config.toml
encoder_arch = "mobilenet_v2"
model = "waveform VAE"
dataset = "notes from a synthesiser with random patches"
train_examples = 78125
input = "waveform_16khz"
bottleneck = "kl"
encoder_norm = "batchnorm"
encoder_activation = "silu"
encoder_depths = [1, 1, 4, 1]
encoder_kernel_size = 3
encoder_wave_channels = 64
encoder_wave_strides = [5, 4, 4, 2]
encoder_expansion = 3
encoder_widths = [128, 128, 128, 128]
loss = "l1"
latent_channels = 32
decoder_norm = "instancenorm"
decoder_activation = "snake"
decoder_widths = [24, 48, 96, 192, 192, 192]
decoder_blocks_per_level = 2
decoder_block = "plain"
decoder_attention = false
decoder_upsampling = "nearest_conv"
kl_weight = 0.001
init = "xavier_uniform"
residual_init = "none"
optimizer = "muon"
muon_scale = "match_rms_adamw"
lr = 0.0054
momentum = 0.9
nesterov = false
orthogonalizer = "newton_schulz_5"
adamw_lr_other_params = 0.0012
grad_clip = 0.5
steps = 5900
batch_size = 64
epochs = 4.8
lr_schedule = "cosine"
final_lr_fraction = 0
warmup_steps = 290
weight_decay = 0.04
adamw_weight_decay_other_params = 0
Rows from block 2 of the decoder, named by matrix and row number. Each number is 500 + 50 x the weight over the matrix's rms, rounded and kept within 0 to 999. All counts start at 0. Numbers have three digits each.
# conv: width-7 conv (decoder.decb.0.0.conv.weight, 192x192x7), inputs 0-9, a 7 kernel for each
conv.53:492437507576566533482525567495502466484534603581492441532508526479502517477561547515501596464403445446459469591614582567542547377425429456478490450497488452511492546525535514415484582460481560618551508451483486
conv.54:497481502506443533470554502456508516501528490544452476531524552536538493511459502486522539552478512482428610495453536507504505442542561508541552511494500541474529468471500558575536524530500443504565521509497600
conv.55:558470550507555605571425461510460460385471470523460533483408394512485468496527503448471532541460458473495547551544494516556536467461487539501435554468513565507466438521535523697665633594619442513459531496493462
conv.56:397431481455472476548513543530543473520553604581505562542497469557501481416477532434461535429538512504485467534559466466475491486505426479543439428525586491566575540523390472516506536485486579428537504576612605
conv.57:488477465435449452389440460460456473479429548524496398447528562442527510463454425520532474443406465534538506465480576538424378616555440432483538449469502532436415464450600543504545542546533463527528526500359423
conv.58:381444515512503572544517522366463513510492407540482480390523508392556445392495499394506513483496500474403460484416496513447434481430422417502537417589573561550513419490607525510531488534540535550526463573520449
conv.59:548505467500462426457544492504551575511538583550480403422487549522490491502533574592461526428420517532543394477494521537451493516526464374406433358575543519471521424521628588539517493508461429482492393396485497
conv.60:549555519412494524444552550465497412439522499488480469551571543562560542542559487508477530440447539467315471480494550542467436578493480459509517464425528449515502419503356532606521575537562484545594549525526419
conv.61:446469521543619561506546538538492486466484464478441408427435428529455475498431423438497499462560543530588511488517568486476546395417542567663542461456558460508459388449418466525461486560472477455411515579564573
conv.62:467432455492493517631453459459392440432363489496448520515501463435395464595551529561476468481451490573523444460466472502507516422470488412438547502452367472480374420488589454476490472506494435506472476547517479
conv.63:549517452549478441500512466586582542569489426531560567570557605514472573475464505550514544572572609497428425458538495541415438443506546526530559525449538563535530549642535442403459521562490465496424480563566566
conv.64:461472523490534498462353449365507564497532573432523511498501469496444497531534498435503445512470480488467464466516499449474387434520488405430434429536473481524455485486424416375493631563490361412539523523568501
conv.65:433409470476495502528538486435455398429481447435481518542509520533450496528513474447564527427494467479537473533515481470467485434489462436514519469509434498551506473518562558490488517473493560593572485467525499
conv.66:491441459489475527528395521533491515435399516520526560522560544463458444561591513501506429492479493474492501496470468450483482431403416525517502497469527544465535498452639568602536374478530605513515498563549499
conv.67:484508534517525581599570473539568572499548554517511481529499454509564522435546528554506513471535618517510482494560571496538556475549539581614581634376503507506449521506430410451486538538542466495452480526443585
conv.68:494496508543529545508428473518566481521511445499420467434515470489495545432520459545428478496468414478405444468379434490502528481546542529528530474535560559523448485562621494458533510494463521536513407569485486
conv.69:518512539478498539519544544545512439444462592539500446551539493526503435412472558518445509456456568535491531515484461438442437379396419434469461396549458488508442480420465456564585556440522522465429456507524386
conv.70:482557480480501477471383478497508486469498521489448525511549523471483358462462477553409486518483523494472480438471479502527455464440506502387439467549558542423463425460602567506479378493514452560401536600540477
conv.71:531537527511550564590399469521521494537486515512529438514430400493462511502465509578458498497485479526411496495548502473521504455485508596545565598499479593522461488488563568467464501426390542395454568636510546
conv.72:451447524525575563566627573526505511504460446482480451442467446537586571535495461545508528555494463495510501524491506505470461388428429424501533561498526509591516546593530574528587590580578454540524465575540496
conv.73:618529556521520508468483482518451562485514557563497484483472523594514478482564571550428503474414409459553478502538489556576539565504484502530580559499489493490569531503529516491555509430450494461446450492532477
conv.74:399487526506552543533481491457517447465448520525493483457555474504503538556567574607529549565541547524525545486471516510522527348520489527510416438537564447539500496598466563482457484448470497541523508511477509
conv.75:582527548487546565490556516436416520461400480455456468528498555562497464527470470576630557581502525470542540496542513500472521432465558565537414405502530543541599560484517504458418423444417495585551558553553556
conv.76:424462534539543553585657538512442597559474453537594461443450475471522621460453521547507474488448428419528517462498532646607470448474513523568539582509427466520492537533517575544563548521472542525514613472458563
conv.77:508531597576550514596437461442372444435431499498537490562504510549539453446469513434409493502515479559586489467505519507549498483531550581582438455601485570589535576471552481472528458483566469485480585497446531
conv.78:467492446472505528482536516505422477511523552531496503512423434484520494604573449473595583574571558484396512512529538547545452477460521523495567563424472503521495476558465444486384375463470499510541515483429454
conv.79:619558558552499496573511437458489506562637465536554531532440443488512524409457425464464533453431493484489605572540510488475543573469523429444531548547590518501458453455435544494495652623588442470541527530451359
conv.80:470527488526582567539670603553472397498498585527520512609548545546471563591566449448518556433485541513459388398391453484534528452474484455440539499508515501590442517569413610557466511482492547506529554591469441
conv.81:492407460493474473521447428502455554540444507563477425480373545545568557456477517678451504412449498596539508512548589603501538525464465486508523447570542582495471493415491486459433479510571615438480501485407554
conv.82:510567478441475548532413438409503440495475355446514476453433479459492544557478565575511421438486564515541375343360487462449439511552467398433518457463463494481520514601615486482466536547542439529501342513581479
conv.83:463468469421441461503442464504542522528556451502449490491504448464495489511521601594431492473491457494510498511491526456493615456467497471467498514569521513564529531546488498464473488497553489484553498537506528
conv.84:505483445464565561472509525504577496447506445515548601574542528401427490490457428445555510491520532506476487458505523523493430460495507470579571428506552496546554527645522585577559531487489451488426409529537391
conv.85:473588571525512492469548527459559472513534531491486519537455488553543510483458406459468558488460523538523464549506442396499583437483523454413437449443515464509539361507488428500461480540511605515523465562479393
conv.86:507477526509475466485500534510525507635629485433489490481545455488528509516490492525431446461437412445488498494453521474433549466534442494553519565505463543583550539581632569499493459462492496567592572541508457